python train.py --arch="vit" --model="image embedding model" --dataset="rendered roads seen from a driver's seat, with toy cars, trees and houses" --train_examples=36250 --image_size=32 --grayscale=true --crop_scale_min=1 --horizontal_flip=false --targets=["line"] --num_classes=4 --embedding_dim=128 --norm="layernorm_no_bias" --norm_position="pre" --activation="gelu" --mlp_ratio=6 --head_dim=48 --fused_qkv=false --bias="all" --qk_norm=false --layer_scale_init=0.1 --parallel_block=false --inner_norm=false --patch_size=[2, 2] --layers=12 --width=192 --positions="learned" --pooling="class_token" --am_softmax_margin=0.2 --am_softmax_scale=30 --init="kaiming_normal" --residual_init="scaled_by_depth" --optimizer="muon" --muon_scale="original" --lr=0.027 --momentum=0.95 --nesterov=true --orthogonalizer="newton_schulz_5" --adamw_lr_other_params=0.0024 --grad_clip=1.0 --steps=7000 --batch_size=128 --epochs=24.7 --lr_schedule="cosine" --final_lr_fraction=0.05 --warmup_steps=1400 --weight_decay=0.04 --adamw_weight_decay_other_params=0
Rows from block 9 of a small image embedding model, named by matrix and row number. Rows with one number belong to one neuron. Each number is 128 + 32 x the weight over its row's rms, rounded and kept within 0 to 255. All counts start at 0. Numbers have three digits each. After the name is the row's rms in percent of the matrix's.
After each neuron's rows are labels from the 100 images, of 14976, where the neuron reaches its highest value: "strongest on" is what is common among them; "peak on" is the class under the peak. Only what is clearly more common there than usual is listed. The data: rendered roads seen from a driver's seat, with toy cars, trees and houses. In brackets: how many of the 100, against the usual share in percent.
# fc1: MLP up (model.blocks.9.mlp.fc1.weight, 1152x192), inputs 0-95
# fc2: MLP down (model.blocks.9.mlp.fc2.weight, 192x1152, transposed), outputs 0-95

fc1.340 018:147098150101085134116206145067087179122136097080147137145088152143140106116140037064168132108117137166144197119139133115090167111089142093127125138193069158174157140109141126123184122089151202124110102168100107192125156143123099071180131151094119110105077111121152086062137082157060070046
fc2.340 024:148117127176158116112122179160123124170125147098097111153131134152118122151157134212066079075082176140047133132144130144136141141124124117125157178173122145149079082171064128173111129145129148110154183109113166075036161192150129114154067100091135159133116114141090140187087170178200146126
strongest on: dashed white line (89 vs 25.6)
peak on: road (98 vs 34.8)

fc1.123 068:132148131104220025130125113129142098159171107106160122049068107129128103096194076143165109135096098136101119051173113104119143089129165070150190109105128093133157153110145160193156155050101161121120131153146189148157139138087142127115117163106130148120107140110079106121069131070105099115
fc2.123 067:123162146083134159149101135147113110114109133092134175144119170061140113108134115104096118076129174124114080116089148166113152129163139140156101145144162122150097168079185093083140141160071095140116104045121078046096136144119122132156098112138062075089106128138118156149212112162097123129
strongest on: dashed white line (98 vs 25.6)
peak on: road (75 vs 34.8); marking (25 vs 0.9)

fc1.388 135:100126083137135107093081110083189108151133127136026097122084134094146108106131094160106116086200161136194163145140098128080113107119126091051157071091125093142133130136157194171165108119157124106096144211180130148130129122068124180150089130154153134073138163138139140046184077146146119139
fc2.388 141:132069146165111157154186041167127071133067128143129135106172119191118163120099105148153132144131045101090143138079112194183114148138172147143082126121156109169183066125157144099118062150135070138170089141135158133181128171130168183156103135120090164110112151121146147075083066092101146101
strongest on: double yellow line (100 vs 24.3)
peak on: road (86 vs 34.8)

fc1.353 031:119059072091151100110143153140089148095150110128111172130142142076140093122174219179132062077090065120097090124153164100086172191182154102132161160131128114153081204152133107111141188163088134148160103108165145137102149125154173091121111104079136121110097096108072172095148153176065129155
fc2.353 037:158125139169134162181124071065118168145135124115097114076213098190119128125081138109144140099134160101092077127145103156135146130134164178098104104140133178135134086068117108169115113090110164109151078000110185117192126128106102158166120136146081110105105177171101112115133103115177107079
strongest on: solid white line (78 vs 25.3)
peak on: marking (65 vs 0.9)

fc1.151 006:083142060097187130095162150073099051137093100114174158116144141144117158116137110124094123134115091123109171106089142159135120134097159076141127156198113152148085125086103136131140122092084184132137098116117157087154171106136124112101095197135121181092105098172202108095100146145157109060
fc2.151 007:127109183170119093171105114156108159155202145121090107144133146163125119156110149134103106093138236158124062133105157106140157146128099156157134131155135108127148101145172074098111120160130102148133157113144094094110142150124121112102130000110072068126124123122102098142144139149181125175
strongest on: double yellow line (96 vs 24.3)
peak on: road (86 vs 34.8)

fc1.435 033:145141169122146146177170157077078132087174110123148180126178138142106184113116090123146160123064147089098072128075096144096097156173135108153072127121149116128161056142089092148110084179131140128128094164129074141173145171142132126107120133113143104107115143176139140147108147097146129078
fc2.435 033:132153111062155170161139106097132072172079123112149149123092130112115121122145109108062108119125081130137194131170141114142149165091086136156134203101138171154131142158118189165115127138134086127088143196103156179173116190116099069133122080127089109089166136131189114099224091100141137141
strongest on: dashed white line (100 vs 25.6)
peak on: road (95 vs 34.8)

fc1.343 175:084140170095117156138113114149143112099142081157128078131168138114149119118151082125201123135126157133151169085170160110146097173177123148063113150066044121134095173115165101148135090128178153132145160129129115122075135144199085096149061123140161146157126159119161137172079156109048112137
fc2.343 162:146096150128122165111241151085132113124106130103095150083148115166129122160188109171172091111134128134082086180055130161139155153086119128176169151107095130155137106116131124194125090107135080131120133117094091093132136106125183107177146162067173221117124113113165114156132157098130124168
strongest on: solid white line (67 vs 25.3)
peak on: road (98 vs 34.8)

fc1.512 139:169132079130124175159160113173154121177102129082088184118106162068140105106141112158058093157120136105132173140114149137088148093141162178142134115066137116134095157083135135135204145161134124134182128094138137129145182134096134144096100126093129123063138138194123146140166090162137148117
fc2.512 139:119154159136149131113084131127141129111168149170120143180152155137125099179114152120101103119117140116038092144110123154089130096121135098119142155147082186160185084217149139091121199136116178120179085149143139123121126055116096099155136159100129130086133086134069134066112122087106125135
strongest on: line: no line (90 vs 24.8); snowy verge (64 vs 34)
peak on: road (96 vs 34.8)

fc1.742 062:136144100089084069079130149145148081097119148124072196122134148157139138131141095178103140117173107146113183087106161128136153119165131110040090117141162173120103126132169125118150046160049186080092135117130126162137128120108166124121161094148148113102137143130156100123131123102092161167
fc2.742 068:123086119134166194205125178147143154199109129169162054145166121065136096129132141184148068164127149085093129144146137153174178110145145106124130118091099134107183132136058077121134226124135169122181162089174187087074137067104123078179119202175092183098106123136091081191093140143160149134
strongest on: line: no line (100 vs 24.8)
peak on: road (95 vs 34.8)

fc1.249 058:134133145130127170129129100119144154085095093162102097099121132133176121072098110139111129169123121101091181187113124156108070097124122173132121111068093119176167128151157092070145130085095102123093097132182098118113100099140086168153173166146157089115123147115122176122119142114129143150
fc2.249 072:133110110167110030134157123116120082157100134140138144205117150148131130129152147161129116171100058121165117143168126103136149181097102123148140096118170129108139062091162188142141127148137091132124151071177148087163130106115148076074173117087141136140152133126126109126098147125152122102
strongest on: vehicles: two (71 vs 41.9); double yellow line (70 vs 24.3)
peak on: road (76 vs 34.8)

fc1.614 142:126144104088080116132131105067137147142174107125092159106128113121132108136140143120114117156087090123088082107075125066120122115113106148123140091077143098057137113103187154137076105083114157150101154049086164153119158144127105131129175190060172182158140103140152154111156096129112048132
fc2.614 151:149126086096160095088203150172123150142109138135115123126134135167156128143077127073142133167122105153193019103096137130158120086109130121183140153127162162141135151134076127120127146117087135130115135206150113097165120072139152156096080176076040131181116116136088123147096157165086123128
strongest on: line: no line (98 vs 24.8); vehicles: two (69 vs 41.9)
peak on: road (79 vs 34.8)

fc1.600 006:113164070111072127088112101101117131189116104148109141073192101102167151103146172104102192099118156109081114158087153100088114173171183112115116186125071124122178088116132103089125127080174163139164091152131127111139105135153142120112070175147146183155145117150103171097120070124167158133
fc2.600 007:104093154136183145187141100068118116112143154105130119153071125090099123148124119130082105172127092142122079106057145168115161123088160113112066084124165121145164180155168137163100136162083129112071131083135132080160132083106097151111217092137107068092151131111169071164137146149103136137
strongest on: vehicles: two (68 vs 41.9)
peak on: road (70 vs 34.8)

fc1.330 011:128168163080111133067071078152112100115089108142088096136103113142095122158118151099174186092099143177082096102104108120139075123099139091171183155057133159162097143172167100159141119102116157113148101116145145147180101136134110223149174114160088136075123091205194137092139132108078136158
fc2.330 014:162083089114184106112194137101122124113219163102160148136166107109123145191119122121070090109127115101167155100096147141124206199115114178114105122117100095134155128104114096076138140114126112124127072086140082056148109147164083089136114130124124123107144149119038143135193125132172136100
strongest on: solid white line (100 vs 25.3); dusk (93 vs 29.9)
peak on: road (87 vs 34.8)

fc1.562 145:163131095127078078157098151052111080078201141077121134111140178073149151113111125174202139074125165138129143190119114143111162164133184082109120149133155211106147090076108105152124119141169108084137096125172123154124140127113098146038087103069115125106127103189133120140145141122108159102
fc2.562 120:124125109122215114159176154143120125146091103132109133054150119123113144114127161101140134120116091140101121116183141073093150203109127128233164165141116110102061145146132116146132073126126135149130132211080146130132124125117136091162100126112124103140164175166173186104093154140173118135
strongest on: dashed white line (98 vs 25.6)
peak on: road (89 vs 34.8)

fc1.61 008:088112145121142149070162082117118141175117104141124092060131103145127089154124110110141100091122147101137186130133098154138107139171145108136121158101128134138123101083155213146149159112143221126148159081093102131069096172119086122116100087158117184140107163095058120133087088135141052089
fc2.61 010:120081089129080149145122183118137173131106138081131110144133135127124178091143110154045118128136143124068079145066126139120110149107148119121131073133125183148185199160134064107104054134120119136133121121108134124119121124121143075121101142090166170052137119143193048091178100168109135148
strongest on: solid white line (74 vs 25.3)
peak on: road (98 vs 34.8)

fc1.572 026:071133136189178108138139137062134114183119090104100105124088113099112153181161098127096115150179096132119108145101132155104180141156063146112146111124145110060133148095165152157172119109129188177132131144121110091196081165149140116162091123124143155136103149130044126129088157151125117105
fc2.572 031:132086099116078154125137085094127135089132138074106192181077118111122116092160104139105172079163106153139091127133111111089158095123113165121086109148160095187083134175088146090147103146081082097136155124077178124090122067124164065126140099150117070140169141120173135124154096108058117131
strongest on: double yellow line (56 vs 24.3)
peak on: road (86 vs 34.8)

fc1.25 138:094094148134149142119107138156147101135069173129105123150175126132118133130125149158105129162159096099077105132113136158113069176087154095130145117073084126133127090059142154161074136136086132142108130130147121065092144127101099148164126090137204131154073110092165202143171169138091123046
fc2.25 143:128095158127093167125133151067128092136167122097123098092086133099111122125136139088230165135124063110146107128138130121164170147145130159183140094057157205147138146173156108128133098156130137135135075111113061183086140168113111170144153110117152129119102124121165137137108170136191134136
strongest on: truck (86 vs 54.9); double yellow line (73 vs 24.3)
peak on: road (73 vs 34.8)

fc1.239 110:110130118138164182144175114149174156158120114127100077146134113137130120112099168143147115142115121115139118136173154142122115121192129085053137137117133114118095153030119135169114143112080148157094122149125159172097139134132024108192094114141165043115121097152153164167168116095135139168
fc2.239 105:138172127136108110160104108134118130076114141124128169119064153163111071119137105188126104122148107136053149162144125179111188174127096104172144100085159122155115094122147089157144066122160151147116100090150140185116125111136108085129192144087116132075115131153150118126149147119109122170
strongest on: truck (85 vs 54.9); double yellow line (53 vs 24.3)
peak on: road (64 vs 34.8)

fc1.472 100:153114149100111092136074111100177174205129156180132089167085142148142092102170106121158085124125128115123204124175125141131152152127127124176092122092122096102127162118129133129200144120164142133139155146161069103147092134092132104125079165087171143093121105178196081071098138103122081118
fc2.472 103:113111149092176100118132090114122105055129108157123069152193116121124108159129132122106083033127167119097126094049125170133159066164115126134161052099139132110120125148134116115110083159146183142168156127121170098146126083139134126168044087133165062165116117135136122119184236198131095129
strongest on: double yellow line (99 vs 24.3)
peak on: marking (88 vs 0.9)

fc1.350 126:152226119125080108156147146138114134114071140126089171140145187108151119155105121137170114133096114058087163167099110143084142123184141167117174112085134139115149123124215093142096090108062102092191108076199153169115095121133182145119150158123164165124119126150077112145124104162142087102
fc2.350 111:122126129089100059118148178077125149166128132154114178129124113121108126123103136098133103121130153160182097155117134101140092073152109097203150112094203104135085147047097143116162128126116121147109160071156124149107116148108169150068133119126079175114126122154200126115124144071114126144
strongest on: solid white line (76 vs 25.3); vehicles: two (68 vs 41.9)
peak on: road (84 vs 34.8)

fc1.442 218:053196160164123120124130120123157121140088067180128083102169129119115064089147139034109117159112063164156131205151140146097167104167119144085077098092143109113155141160117179046119120143040100071163163169124148180150135165157126161131115110174121145171099119105140095132092147134112117133
fc2.442 211:115105116157167069123111133109130190144144085111133150133131113125131112120086138108148152174129080140143118085134126146151107152158120124166165131082169138134085099083074096186132154110136149128086118157117037133113118015125082197116176160152129146111151129130139091122121238155035129115
strongest on: dashed white line (100 vs 25.6)
peak on: road (90 vs 34.8)

fc1.460 078:107106063158061115187113083088159172111059194109150141197106135128136101163095167126100167107168081162145138138123106113113167151091094129123127136106105163123115077198146075141112132190105114107142157132149156073159089146199091147152082090168145171147154122110099125148181081092124099122
fc2.460 081:117164075152161166119120122067125087099111080131155101109067162115117135094139112066127108163130144129164131153157133056144129112148155082142152115172140107122167178043155139158118197117163164118184161167129131205033111121139142122066146140102131216156109119137095164103109069136145105138
strongest on: solid white line (100 vs 25.3)
peak on: road (78 vs 34.8)